Weights of a small image classifier.
Training: adamw at rate 0.0011, 12700 steps.
Data: trained on patchworks of several textures, 145000 training examples, 11.2 epochs.
Rows from expert 3 of block 7, named by matrix and row number. Rows with one number belong to one neuron. Each number is 128 + 32 x the weight over the matrix's rms, rounded and kept within 0 to 255. All counts start at 0. Numbers have three digits each.
# gate: expert gate (model.blocks.7.mlp.gate, 16x64x256), inputs 86-171
# up: expert up (model.blocks.7.mlp.up, 16x64x256), inputs 86-171
# down: expert down (model.blocks.7.mlp.down, 16x256x64, transposed), outputs 86-171
gate.5:110168095155075180085096161087133082042105139085073176128202026104129086162134098129097135146082088131159163189159175038104142094053134255105167079119091033073160141149091113154125116147121129141146143137124022071147094109158166081136197078171211090141138130
up.5:199083255176082173220144000209045141133006113110255109174094079089067141156043141189045098118097192110135168239116000093168126152229114058076110007088165041168223232091122097134085119123134139058149071123147142214187155106131110069117075215129134124053159204
down.5:140251203148080090168176183097122145143110101181153255196141131086174090095139119239198113171109196107160202118054167057133226225162150216149193109085067064070093222053145082135057057097194035168208231156106165153079218015080034052039240120167209095157087095
gate.6:060132102069130116078186137164148137194232161185145114206182163100165111112185206103146158138152130025161049073151163126135083144153135090139092155129191127098128106148161218216146099139095080100168075095162114095097103133139144126143148075072080144185151100
up.6:132144149141088099091143213138161069100128072107138045158242113116117132065172097194091171194123139098141066101157174124253121159103000135143255155084139087134091126154108161088193129122145143164121099070081161163146161076119073128106098119152120104211204072
down.6:139211189149135072179130078109109211113140060192129187139098100057114140127108134183095139133132122112142186170090108136084163157175181124158140009069125080105156146091160097128050138151192075091203204115138087157101074124166134110049179161139169100120100129
gate.7:129124124145136116126121122121122128118120128125109114130107139117129120126125119139112126130114132123133126132135128107122141135116146152122129111127126136118111126123124109122138131123133134125120123129116141138127130132125124137142125129128144124127138127
up.7:128129129126121124127124138122124126117127132122143140138147123135121127117136137121122134118152114117133125121139145130130118112133102123138130148118139126113124115127155145126115117132121120134139135133125138120129128116134128132135143116127106124150123121
down.7:115102104119173129097145130101139131127095136104161125132123117124110124130135138102147142126128116100127109115127127133123108127137133138126110116156137118115136142126126134130120119127110127133104131143139116115121139122135137137123128111120115160120103117
gate.8:094141117109059156085147130225149159113142115136095126179212098147123089142143156165115143114129142164129116130150164155125168115104160093147148114122122116109126102103117152151161072141075098068155099111154089064125099123133116110132131098163147145138121127
up.8:104107159083097076104089170125132121099155098113000145144103174160134108061152123139134094104193144160112145104110105067109156122074095146199172139152111150091090096139132132151162184131129141050107110139090173113094184118138142118129144181147080099154166097
down.8:074138119050172122149117124065093174126166174159084119116068121142163133189109151113164093088185086159138174107113123104085091092114169147101093151141189156113137088113153131181114146163081128140138141141198131102106102163133157118185136125087139127135110149
gate.9:145105131159147143112131108122125122129092092115161100135152114104114135130111116143107138142101127103123072136119122135150130145173093118122122124127130104149128134137121124111103120118124119158135101121136126141141124133139114142118129124122127140111137137
up.9:107129165094127143098131113165126127109128107141124135135125145129156119135136127137134156127131099141139128122147126116115133133128122140143117114107100116112136118087149120133133134117119128132156103092171195128129141130116134135116131119121127131124149134
down.9:106128126142102074138159109120124160121159103132096121122171125110124134114123134160124129126131132113119154117119120115151166146123122120127137142122181137101127086119147137106147104122138117122145152119123140110155149145140125130101130142130125136141118091
gate.10:183133182151130119100095101175120147152144132059134141119041111074075105113103060132167092213081094130089125137149091144137152107150097015177154127127065126107205121098152177119197145061198054143080129235166116235142165115110098132000137133070123103127160151
up.10:171101196117108139187164139162118172104116085136171092144124191184120115127138116192147178156140111121130091121115184190173119193149113052126187174117170145137135111164124196107161121072142097174088142068174169236123152121088114151030152129153144157093130112
down.10:150161099194114143094110151144085104095128206151102040086102132132086152096097089140155083122106108180136140184134128082119119126060176183068171168094134226134129147199131092124143183140073202145057118158104116091162117143159156151168036152101100180058165124
gate.11:224082185158108138065135123133116192101155145137134128152135168044154172159061146106156143143080115097183119119191090120165123168157147169192141129055140145096116164204100134070131120122114094111059114183058175169146097100133105139154147135159123105061118145
up.11:136143114102139130092130116110136078126144128129075143137145051165120139078244114096133157130115144138129162121131122151112197115126139151122145121192117155070194098115144192101140175120134112129157109149078113120149098127212100145106125124138186123203167126
down.11:100115132068175078221087114176083133159162158132121131136076093151131166072136143114098062098148168143116146131129149115101102128173104064120098124118141094116140121092142133144125115126116137071101089094148120114096131141138148113170120161060122140119130146
gate.12:118078104131134121138091112125109163112098101186138094131129114135101145159089119148089119142107155121151124113102127122140136171101103113109110136074128149172118151128133075133134122136103138135103086092160152166134116134132142147149105182127119144110124148
up.12:125162097120145129128171131097151090152131153110129155122159146125148132121186128115124150074137115124138120119123145131122101092167155146118145101181148069077136106138127162124106112137145109129168184156093115083173126126162108160142125078133119115188122071
down.12:181127107164158129094073130121158132096120057090101104110128119143163137101130111111115120103065122143122113134136120102178156125120133153150157127157086142130091160116105130080115182140132122170101159181091124148125107108131120153130134116092173141178112151
gate.13:109054100051171103176110123165170152141184162193087104121123170169169106149180167084140164069151154129166100081117130167141097154158229128105096085137137142129121119156167160153133154124075061081155126088134160087169088120152148190163165078106104103173088119
up.13:103146145145194160152131073083060144123115106141170181116049077123090190141126113129099117071131146093117138121089058119076098107201145095102077095125126136115191162105157113145081175162113148159163132164148041126128104165132143087098137167116187173098096171
down.13:140134097175060155130119184127113097136060159099080139133128115116091135108157098160147160166129105158096061130127113133119168139080033110139122173060128156142136168175094122109156122119083158142078083119102133138129167112094117116167085139152118104084138093
gate.14:084098089115138139065048128193125144117142165124042132071223083103128145107151124065072051141133111069159058138135161071061194117153174131122079074123155063024121141141156099124137001232085084090175041133162017064101079139142089194155173117090254076160095149
up.14:111092117156114132050083185163159138059142137071009105095222049107053082052138159135102078167171107092102070129137122051101176150144155162139101090116197066073132176186111106120124047204102100109171074169109071085152123137229111129107179125122174053167126104
down.14:115179062127100167199125094068159207111098128218127111061108172104081107167150134099148135103145114151084118157093087100169062035147131103086118137155210194187232106147084146138108185082075121089163159136147123054208106200151221133110118118125110165097096119
gate.15:150105144112109132158145118134183153119138155140109135170175116113119085161154146120131122097128161146123123157128159114183115127146107099123130130130157133122126071105094158160151144085161073121110140133120103120147105144132131136118156104139070148149095133
up.15:115102182107114110143126156100119116091105161127092159097143095103150098139132116115118123126150121140135163130106143104167105123134102136137159121119127093123113128100119110129123152108198100130128143121084115118155152127113137140141111138116136116191141103
down.15:088177169114145107128134124138075164081134114149112141128099122116155163130091163156141141117164153190113218103085141141079115134159138153148129145083152145155118111108195096132072145172131135094156151114164166136113103124129141116150129151140132146107136159
gate.16:134133128144129126146139129106112126109125131138147143138144121097116142114132142132096138131140153114142134126155187141140099143156091091149139129111149121133130108101146144129145119130140143163130137126138150112111129121138122121133126134127083148117137134
up.16:120136119141125141158127110117082152127135147149161139156162133102109139119131150129106138120142161100146125123119162135137104147178112097133132112108153115148161121109145137156133123118128142125152128120162123100120113121152116102126133121115082151119141147
down.16:134137164145112123143116109160097106163137087147125141087128091113112120119147134157100109128152153168140141138145138118100133114120100106130151105066095118132126149121154154138159143126157138103127134098161115159146121115117125119135125147108171133132152095
gate.17:119122128125142131110131124138138139127130114127130128123141122125136124142128134134115130130120126128120119143131130115119140134136140120125116133135118129113117128135124128129132117133116117122134117112124123132125117135130125129121120125132130129108123138
up.17:138119112121145134119131124125139141133140130142123116130131116104129126134133147112114123126123126128120119136135134136116129124122150128133120134124130117128129115127137131152124127133127133131124113118119106112126105141143149126134138124128113148106120127
down.17:136141092134127146113120126134135132116098138112119089141137145118132135132125108135108118127093137124135124132156145119140122139118136129125149125169128128114123135116113135103161136107110124126154127129104136122152119136139117133132134127137130153127120137
gate.18:122131110133089100079092175022123099093096106089109125095130114140124127111135092123156112170151071109110154144109127089119133091081063191136150160146143145144104154099060108107094132178147157168117154125069100117110137132114163141143121145118133100168127118
up.18:124107111147156129101153114132116156147143140149139134141152103076154132115130180087095125112092166062112073126167126133127102155144145092112083115131128100112141128145145172131117107132128115145152082173152078127123092118138119129108126114104142167100109156
down.18:098142127093126055158111139071093104074118081145110116093130111116168109108115133123140111129203110124147152131126130108102103082110145155113130107083157113089077115086128116137104133169145113094140149115156122120115121145121151134151128140155147094182127107
gate.19:102177101097117130113092141156119063131134160085103103091072140183148080099159121113158102119157110169100138166131125104103102088114177139136105176172141136118151101105114133184180114128103143090113074103173108075137114156112208164190125151131088110142130140
up.19:152164126136118157134122119121056126143109230132098095061061118147148076125149078137154085121142083119090151140115125134112103116147150149084103155180150160129193120163133114141149148107169149141086098162169104087155145166101191168157102114146140130128133132
down.19:150180109214068154165117107137160065114099110101138131123135117097053122027167099183118147180146142092089127111181141144145159150122126098179188092080131106148156166176083182106109102091154147093058151158120164105110128100143099125067092156162141081126116096
gate.20:148124125165122136112115134126130106130131135145143134154131126090114134145095106139145125126102106142142100106128124129107143103115083149139136148115090138158123151117151094121136159100118117114128117157130151099119100120120129112138107138111115127161146136
up.20:127151124142138122132137114155116107175140136115172117139119138127132115151108125133124112106150113140146130122142130149100121093131172122123090132127127116151142124102170100170103124140119125124156129095175156088128098137122121114153113135119094117162108131
down.20:115184123106111131094120120087161133083155102110103102115101155147134107134166125140123179134111130139119133135139166112133150114132138139139133134172154134106141111128125125119124132101137134137137156073097141124130141137148138119119150111142143130142097100
gate.21:141117146133172186115128122155139122052117145098111099103172146152092151108132114109061138087122131117167139121128090119139134180177160143113165084149165128163156145139110135079151156209113170096146111124109121166148103215207103143075156131172172114141144158
up.21:115116075115087082127145173106134149177180114150126165145109137092154113101097145155187099166129169158119105167120194128105132100074117163152140155110086150105094115140111136167168073036137099136128128127119131098100137062067145111167145136115097122127109106
down.21:140130174172133136132156143194162130118117110118103075144180159163121170086090106158073115202096116139188137160170121140151141106117100153176145146053107109220109126117072106078169127182130124107189089088122138199137110153081077169103135084187173110127133146
gate.22:099123170143139146126150107186095065188108171140171139147122101150166121138132091133108096142120104108114113161151147144064160079104154088094102200170112102090112066115206096170115062167142117112121078130165083097096133136068116169169121151091134124114118160
up.22:159104109104149098124090130115186182071133037127089085050102104170070219115153176102191141084134184194136141119067069151119056142137142119153144116119176239207142152112044165090135199177080131132112128089045120117092073137179196123117174125159181141149110137
down.22:101147138121133149076134146084154060164080111035182138135167095182142111104203123129124174204136154139129111137169171133108117148111090127207158194152145091105117111097153126136179083150135078178138129148115204098159137152130169174125129070185141081204125074
gate.23:151192088176114145052105122123208162024119163088048066124101042075126023187102131145123071074083065163109208222191124162171126102119194133101114144128151116082179077107101110119165122080196127170105149171172060094116160189149167176076127088161141184081103124
up.23:131076138117149100153096073107137172150147127185131194109135092087157160146142149063090136151083224151174185120098127078100165155153138110132115046116061098098116077067186131145168090129144131104169135134107117115116128098147103083166133156077165093145122153
down.23:076129083062162101118142089103105182200177160172127172137106132137157117164148156076095107087114134116112158087131158132098085119157185095151085139144114128066086111049170180141151091152127145104156161115164104071158084164175153137152152085157147160148078160
gate.24:124155133154136135063166112086132068100101090087129150147183118174144128109129112137094148163102110174104156100142128155127172093090098169158143129171111142144110108118159076100088175123115137159130179126110183133141148098155081085132102132157125128144147124
up.24:083167098132170147073153142079132106118161144095145187137142152128167139153103154092126159104086110117168140107145162142133131118122172164188108114157101087117099133119150124161112138177075125130151123129150161088165135139165118135167148105149108112138116146
down.24:157179110111111137100108087107230145147145142092122140128132126079100123121160153107133107130126118129122156200154184118131134087145149116129126082127097120109200086057114219134186118098176133150200145116125110126120123132128130147101143104115110121165138124
gate.25:154132051139104151087127132125157107104139178127132143139189102127154094188119129071117154146023163139174134190163202077134132118074142204108130090120058113110135079121097145179229113092089105149135129112108093095140079120115164137163189036120138099140108142
up.25:118168014146125106088184184038189110106200115086107166120133114105131181084153126116182117181124167115101137065104144135145134079051142161164168169145096163090106100195089162104156117059190155201119184188077119076116161078138124096107137152167151088159097054
down.25:132064113141181132118117097152090177130188172165140060143106148140094156189103151111079117109125141140092080131141139178095087143115145029093083150147159154183159099167172130127185162139071121079106066122133062098154107194128181120189110142063089212051169149
gate.26:115143150137145134096130137133116125131121144118098157127130122105133113131114116114091109135121102124111140130140099091133147108132121158134134098140148122113112128119141101109096137147154128136138134150137117131128138127144124157097123106124156155101137119
up.26:106132155126134130125134125127105109137125137122124126135144140126124120106138141153089125138139113133120142125131118110124130110140144108151131124131159126097120129123145120133123119124127149097135116121137137126119116124153131117109119143143122118129154107
down.26:109127125088117088128128145079136121144147133117125125109157173148133146107117132124130090111176106148127140122115151133127100107087139136126124164104140158154109121124118105138124134142089140126155132054121157103133111142108152126141093134141098112144145112
gate.27:157119168146142117132118137134137150120136105131149101134115150092143134140111139122120135137118131130125090122141125130143128146147086126113137114115140117159103139137132123111114137126137111149113122134135149141137122125110113139129126142134138149089107134
up.27:125106142124140121125121124149127138138135108160139115124114154108134136140118138118128143114118115146124122105139123127104135140145145117136119108109138138132126135130145130131117125145103133118131115120150179117112122145127132115134127139116127123102125128
down.27:128173104136122104129135129115157122150117093120113116120160130124123125126135124132156122136122131146123156163155143130142141120115149163123121136146123154112134126124106132113139143134146148145141170134123116111151113121160124124109111095178145135099115099
gate.28:115136087124142142109119110100117134121153155116109154093141153141137122146125124099139161129098124140120147111139132146127127119134117134146109123147121162139107107106114143091133133116114121110131157152140141121119110122109141115131144094119139148114110135
up.28:126136106134130133083114133114146140119150143128121150119132149131119138124129118107150142140103125101123112119125114098125126163144120136126147103137115143115108151127086140117134129126088135100138122131113129138126143113119112135110146130119147135106141130
down.28:133116141099126150119116122134153122119143138147132125151166132120131097137086127126116146106068128130106131120120161135158157144141087136143158130119107112147136100107106108137145122115111104119123107139144148132106172127140099135130177111144135159083131151
gate.29:185151174176078072113135100117114134124092138045147085108094169159133125117089046172172107172168066149133162109187146133112105171121116099106173161117135135152132129142093166030102123117189137216072173168121228171158150131069116147058061155127132088141117132
up.29:071110003082169144074089142064149128134086130141140117088190097104173151165157151071100137098096178100054066122109133124137131095130143196103057113175125136070084126183124081141108140166066118232161143137112086100107112168196118161217146097120130138131107100
down.29:072070129033145019188101155059110164135102102159168153154118080193159120219200166114136089095163088110080162106134087186084064120147189015096073132125104080044095109108147154154089117167165160140182146079125125146069153145156136152121119154029094097208099064
gate.30:137200096110134056078131131137183119136195150101066111150159181052168107140150095147136122111106171222181140106199219105107196102090216140181195106110090138036106065137144205125188127063070143075127180111123195039102146084120130068162102118161173074173181051
up.30:098110037090112162111147086128230146077150098100104202141170137255182110155152195076182205103139143184132174158148130145072188163089231234146112096186111139118105058095092152157123127202030100106108163096095170097077072114209151136164162133156145126109079160
down.30:049054088053228091167083129135111104113162148161159089127064166213189150156121158054136098070177108138116142092146123229076043109136167082137069206173101121168064057089166138190173149187044137120123075148142219108022116175144163203195175134084103112187129191
gate.31:084117170137211075155134153087100064151058105094206050118120129093117145085117077154000079183160164085083056130114213126228086081156080000106148162116146099083063074131208030068109068083213178169141080106158118163136191187063056142111074138156113124132173085
up.31:189152226079153107037181193132188118044159081065054121193169130091137135124153137248142188135082193186102148130127130010168211165130058172201237043152149250049116098213142199095161245045056131138138212120026249165107151072158076090084145183199126085101201049
down.31:178203172153087170083137122086223108147115071085163147192176097065077140175135096164118183249127117115090158129161147030177194142120143181149202060108084110131136191125068137081120128100190091167173199114080127185231175115156081110024089160155147089137119057
gate.32:145111040128105137116191125086191137172135136132143105115154144126177133139151129126191134128114116112127094087153121167171080137133156131118084134170149147150081116153064181110094126104138070198137182169104151136156138133144110152136165086104109120158043102
up.32:148100079109077113113107162076170104085101077058108076067151182149163104116114112125178143178141107108127082100156095129159073170042027210134125170166103089194071150183096121088144138150113082169075156152089198158187123113079129175169138104161122080174082091
down.32:126149168060176090134160125091131124103144128140133172117106098096186139121076136133097156125147145156125202182119190140105113132178185156130107091141117113157122114096168119145086102152170095140192201131120181159078107146141110110120158149126093084151110138
gate.33:140130118149119129128122134129133147115135107141129130143131112109116134122114126128124136143121136129133135129147127120157137145131105143122143120115116118140128131123119129103121125127129133144121132124129126141110126109133130128119126133122138137093128126
up.33:128125131132137123127130134142131146117118130141138145142129118133123126133122127115122130107117109098133146110121126133145139151118129140122124123110128116125124150117144113125112134139128109136143132123135122129125133120140121124108141125131125130121130137
down.33:134120124138115147093144095153146128136133141111143134122151121140129155096160130112129126122117143100120103124136129103123140124159123145138114120152142096104138145109113120115138111125146119130124099152118124121134124111139119116121163128123135120129103116
gate.34:155072136154170096190066067203150160166109121119160011156050120101092154161081070102068051110119147149110053171136167220169056094177145000071113151075056100217084122122108112151179095145174164142066065135189097170118118216091134168089079164057114165123123169
up.34:114230090131157125110154092132079147134193174113118204133109148051141145110136115114121075018125136139171184092129109136079164078157149156175129089146100179104169170109116170095060199138135090096199202212136137038115097094152126108111146126140105132124112178
down.34:185154173170118120139136180139148102152049112102142123124138143161111160117105056175195148180120113158111120130078038104144143166087136140086194137083107161183075175199113058087092157159144111137041163065038161163159171088067129050068052180137150099123090112
gate.35:148151170144083143128154143128117089069087114094128106088129094155131095119154122168094111127139108096085131166100122145181090098128118157102132132181150152131163141147081111099111165154183159141121094156140043156120152130122146161088149130160153120131138123
up.35:157160181140114113092102150103119099081102113069068088080073078116129107101149097159118080127135122116077154171114137118153110105134106156119145167157141173096156118130101107094134153129198154160099098172120087147104159133119148181088139114162155130104132136
down.35:121176096194104136183060116165113046125101132072108119112080117118054161080096089177111156181147121173102114126183144197076146116124134109167167135051128156173141135206114142124125110124132154111061145108113172130138117126128125076117056191100142110074174113
gate.36:176164117163139126176161149037120149108086107140146223166133143141159079079157187155118183138160160075113099124130140181198102237117041092125187100166112137150143119108094209136132165092136111185125153137126218103147154099144116125024135133194098173142056160
up.36:187126109173151143150128150081112183132068131146109174189193133138111063063151192179147145120162152032109041106094119164199108239132083081125147089158148113139153151157091190193114137093095069180136108162142154072177148104175116113065138123176049118155079167
down.36:124181186147076126173136184174089146106122124114088162171143047083146171093165109227055181202137167205117193107156235113139174188153080152153188113038074121113115096196158156126123130104207108134148193071098155207172154119072094054107120163141207097102141058
gate.37:131106140148105172137121157125161117125117128139155155167152122127093117126126152152110150140121093129138108140140145125139138127131142146160126130115147121133136134140128118103088141111119090109154109123094113109101130116189096088108125096127150114132140112
up.37:122165105127169112078122114147125133139149149116097133164129112101149124134117110099135102122102117118111161133141155113074140113129196143115099115144092114086119135120114132142120121152143151123140134153123083094127097126124133128149126112110150126120093138
down.37:110110090122115113135114162094143120134082137092134109098142113086110108136124137122131124136119127121100091137136145125145117088123137123115110117114121138092114107137080116124127142108090139179130089163132106155127143140155139124113086124117115159123145111
gate.38:119125090131108165130137127133106122124137139129128138128149117130115131129119118133105129122108114134165157141110148122145152121124115171128129142121125114134154140127101111113126135115137130116154110151121097113122124131149127118121127120121149115129137124
up.38:127120097127110146127130133140132124138139138109100134122150142129119103130116132122130144130115119134136125141135117121122131127132156176139109115113140131158139142126102117118115135134114116097131118158145111111113118140153119118116136121133125106134119136
down.38:146158142135111107158120101129142151137128132110147121144115086100126175082144116147127110147124150130118148179144133140147103136119138127118155105114141125120149154107116130156136119131155131122130120088122100132148117131110150099123114143129172149094139117
gate.39:171119209181121157175123104151106120085111085099111107130082126158073143130097090158079117103140108168177192156130156163111104159110093086117186162062110138165166098114167125140186152122151175116092097136165150148119164154097171118084125172159112134130145154
up.39:076140060071167137132106134080114086175113175149170165114154102107159173130176158068131137089115130093149115135120084082102138110170147157110072087154169150125154184094126112158070127172112103121189114096127060096148065127168107132211121108113150116149096134
down.39:124052106057148121153155131065158198125115118162157117114131148146162131226167171116114170112109117114159153104129137157117083106121177136120121122138113110082114118098121130113107151139148157153155123128121092107126129141122158127137115123088139131197061105
gate.40:085113133080106142128138132144102132109123208107132095119093117107103071139137134129141079117152132123090158135090099083149099085122137127111059153115167109129157150122136093138145152111155125121138138172168086107179171148085147137163137136088113115126143099
up.40:137118172164143115151133132122118134123045070132174124129149133142085167119160117187072131136109147120123096092120167172175118150166035063130180145098082103109069151114122130079113103119135143158118151100107143158158124124118071129079096129154157144168120126
down.40:135100102110160109077089117126119142131131099141154149126102145136130131179141118074145143104128127071138063108089119152125140095139144128148092136185104150090095096093145111157124148144097118144132101127145104118114114104150149175127153072120113160128101182
gate.41:145157132116118148100197062148161073169102127045180098126174052124147122121146152145090133116106083138102120182137129123142131062179132103134074125187173116118186142114135114105099082167128123163158072159132097092124102117139113107121143112122141139079110128
up.41:100161151085140185150094132184129038163156201065143105125146197179125108103146123083079121090155120120141141213086160086098106060166203106121079114203169148111185102157161110199145103099136120027135072134190059057124117185124126148173104131167111090111140152
down.41:083230129155093133169102128152141102076101166062092124077094101099090107087116084165129111157148098159103205179166150143104128150078121116127151151065150134144167102151106184142162132117170169165087150110145134134115180164125153085110095138115150101070107040
gate.42:154120090127142115163203102091161130164139182125174188142085147149181087174121135119182149111143184132074147144136183170153118140121136086108099127163101141073106038101152142143124084077206122186117198167123187154126153147148096144086141116136071117148082117
up.42:111162125151119144071112121103129067064083072027063098092174139157078109065128121179103130150150076155081127100127029088116150070048109157193164151167161141186126145159110072083082170140104135103086151196114154089113137181148127116125113156152105083171146115
down.42:088126111082103103110141155127125174134134095172101155146199134116147137105152125153123135191101128087193100061109074141122161172137150131185133109136141102139082147099178114114095103078147093136146179101115110132118123084101085093100162113114158157179080105
gate.43:139144162171135114118130128120135130121121125131114137123119153091142110134103126129136137138107098113138118110141087114137133125141122153153143094128154122125111153117120106084103118153130105089114157169098149144135135118145097122102145099143140114116107141
up.43:144144137118119125125135105136128139126121151145138127114114116127161114157112107128114107104106110132130116129135133143130122121123096108107115125109107110103132134125141146128128117096138115120120117127157129137135129136098127154139139121129136132101138130
down.43:147156174116148143165122130145087137130140108096137152133098141104108143113114146155120131124136137115116113114119090151111099139144131089148131143121137141173165131124143123132114114144148125112113133152157132139117137134125109099128146158132099084131109145
gate.44:122148140146153147111107110102121130120134150139126152113097092084142136114153106092141108141105098088136141122124107115126122094174137132112117117141141151112160133129134124108106132127172129156116098158119057133126135129117135147131121110116139133132142143
up.44:143119143119145102128145097127135133108116118121136116104122157096151108128125150127089122088137134145138121108151127136144114145139094106124131124121114066143114101124155127123135122121139113156139169143125179136141104161121120147125120126125103113153106113
down.44:102119146103170154134129083185154185133130089142144105145110122124050140132108142133106131101115137100168088090109108162124107107171133059133112120129141115155159108094134146162142112099075106058165115094177096130093126192140138133121150105137091116133142166
gate.45:133117122132122127124117115111126151116121136137091118132122134117131138124129129119115129132119113108131108121135130162136133154126110123110113130137109124138132119169114146108133145120115115163111094149124115136122123151128138137134110126131137143133144141
up.45:161154128148120164130134098166120135114132132139114138158126136163114128118118116134161115119114120107132111127118110149123158139112131118114125163126103166161158137130140150127137145119106125099118097126164106130100131130135144128119123132142109152095146157
down.45:122141122149110166116110131131149071127155125110114132135140088142103127088150117144147116129126142125144133146127146117102133116106094144134159145127106125111129140127110126154139108127142136139112106132102128139145144123127099101112108149143114114135137116
gate.46:167115122176119171105149155152171140100145114088122124151146138129077162154075089138104109125089141207145158144168136129165140132102114135173163151094066127115131162158097127065154143110140145078117142173110169096142138138124114104132120141116131102088133123
up.46:119156116136079169114130094134183108125116130096162119107152123152133106140114126116152158117091096149143169159143111144106148091117185166129146132143131127147129129085088129103119132118132085110108155143138097112116153125150145126126151127125164133107117145
down.46:124178165142127116182077104157081104112096099137115114108099070179098179161157140145069121121140145176124176147109127092078107140108122080090150098113129150138168162121124190127128126119147170058115090020126082152151119137074151094151077198120177148118149120
gate.47:207188251174112152045119119104085135096100115096119192111037147048140128104116114161156096186092089076114126137138000059143140129080084157189148083126104179050166120161208105125118157102145138081080132178092150212102179067070140112083125164146091125038194145
up.47:123170134150166174124145079121203121176120076156221116094146074129115142131108135128111189135075162126166183116185143129139160168198163117144156112132089111111191166040181145092146062138125135140150142131165121125175139152162070099083161139154201145105102159
down.47:122119241142140176201062155180081162097111118155101122132126054151048119132135114165096086113143114173059175136098118032130077100113095096117173148077130102197151165111127114076126188132165140039095107112121064155132194133086167100111111156035126159079164133
gate.48:149125116132139109125143140052156080132127131144113119143118089083134123105161128144123125099122139118141131137135177143155130084123150182104118143150154161113130082132114133108106140121180126173166155149071109134139095139167119136101116129136136138154095118
up.48:147130114123126101102117096097148157073109129144119152099102132072194128174114142083113145136099110113114139115183141107137126191169123161121144087119095056093100133130142132122110117132127144200117141124100182162144133123134120148150123093122155137114135122
down.48:159072138102150151129146129111132152175141155159172114161111169152102105148126159096145152090133152114093101147105130172133085124123131095114074173175171113155145105139114116136110136134108138109136094212125085075105142139166164131152160130140119135109108165
gate.49:132178139136112134110155082071163083174168094131193161173106128137158127128153183125181147129116117145149108113171200195151102077109093048164109217179152183104140028038151196186115109121142125133153136129132159170101134151092157134103146138142073196143124172
up.49:163134129114146112187155012083139128179166133141182166175076166150208132105113155129126157102116176141125159125159123160178148185119096080151137159173106160146093059095164154113116129149129176142088150135087218179086155151132144145139181156134016214049116184
down.49:133079171138129177114041049160139121157164176149113098130105101157080170168204130080111075094129122147096120144128101098116070014195147059154125098175155131164162114130109175128149186131113153064138020149127107126141141181168173183129116118119159204085119200
gate.50:154105106101105048132078189110192106052113088092063102085152101179102156089139049177175096174109072181137146119091142083142224157067051175129255130099100160154082200157009165087125112128156106189102196075026164159119155083113094160111111161177168056207151076
up.50:120106124094123148145205084163149161164168170166139132188175176127212079176152247076077198096144206134122115125195183168123049138167229094147040095175188070085113005113201167178160124112079122067159112145148137092139100151159157136158155080090116179106078145
down.50:053109138039126054116112170022104156062173089153107163066117095099235116107144149080143094099187128061183166099096072095108123134118136191117119111129145101013048146041150100133098092188145109105198171150166109135122132063132111150174125148106179089213074114
gate.51:133077170118166121197109024190115107210066205058201056114000110142098151182116103105154055155130126125101119152134086137121049062255167000120022178118136097110136165080133085143160069229195075124101092171178126151208188214109166161171116148026106103160043146
up.51:138092151086154069168128149101145122086067085097164060098130127187117193111197156163126151123203123150129079035151161184210061139175090058156117237087170128092119105172123213116095144184126118192143181089106254173152133188112149131113127168076131084213070068
down.51:142119073160105111122060132180078220121133175173137101098094115160103124151135105094156106081129085136128115110046110114090077119086138122074100137155110187108132111141106122136153148124061170142099108184190073135117122122097152150159079131104115189110155194
gate.52:142112129148161134097126130153135126132108133113134117149162106067091112157137102153153096082081159121155092128112153126134145059150126127142116146124105143108118080129129077133127095130146083130146124159133098067082116125130089133118131112129122163156114105
up.52:110159126129107102126134155122153099140168102151137158136132106103124111145126140145135139137132122168157160130161171098131109099101110166166142112096111122105121120117141151168147152093150132138159166090142136135138130153133128110128146099126113098153144098
down.52:085121106139111113108103125106153139114124095095085092069136147105143110122092110131137130164134082123119087146199140119101122095138127121160107131077141119087104120152110123120165105115144125125105142156140112142153120149144139164115116123113126113096138079
gate.53:167148147163149145075134103145139139136132149114132157171095154138152119138111120120199095132089084099130131120145103158111133160131119102134087181143111154102109143154104139091077091129134047132070128176120180173095155139114120175074137092121116134072091170
up.53:127107129137141154148106133124127109135117161159122169104125131130128161140135136129104172111126150138142090123111131106112119111121137108127145110136123140157126134098142136166173172152075167091128062108086117133136127115148150118172146154111112148161176152
down.53:124077109130162118081140123069120101146117162103136110137136138173154129108150157091112136108114149093153095091130151162139092108149138121134122181133154127111108102137139139124148099193123103150122079143153131132108105166168116190122169125126127128197075143
gate.54:125140132105178088178178090099139083242132147148215179122028188207197125166130161090176159134137218127127119116103147159160085127130103033092085179178096183133110037045149171169140113057148115156166097088153209191100162182074152169114204123133084191145099155
up.54:141150113126178091169165022117106125245144142160248158135000184146178118211109124071157088110084196165119142120143146170145109105173114002100046209137064170092113019036179128163189100078188114152114123122169204180059147206078160163118174098132054205111102163
down.54:113116152077086088139093026162140103076161184165107091110126088128120123134191141086131082066164115197088225166151157119086065038129137072140122132101140162186229102116104219203138162140097227083115042065159125102125113149119200092157166123141147170061145141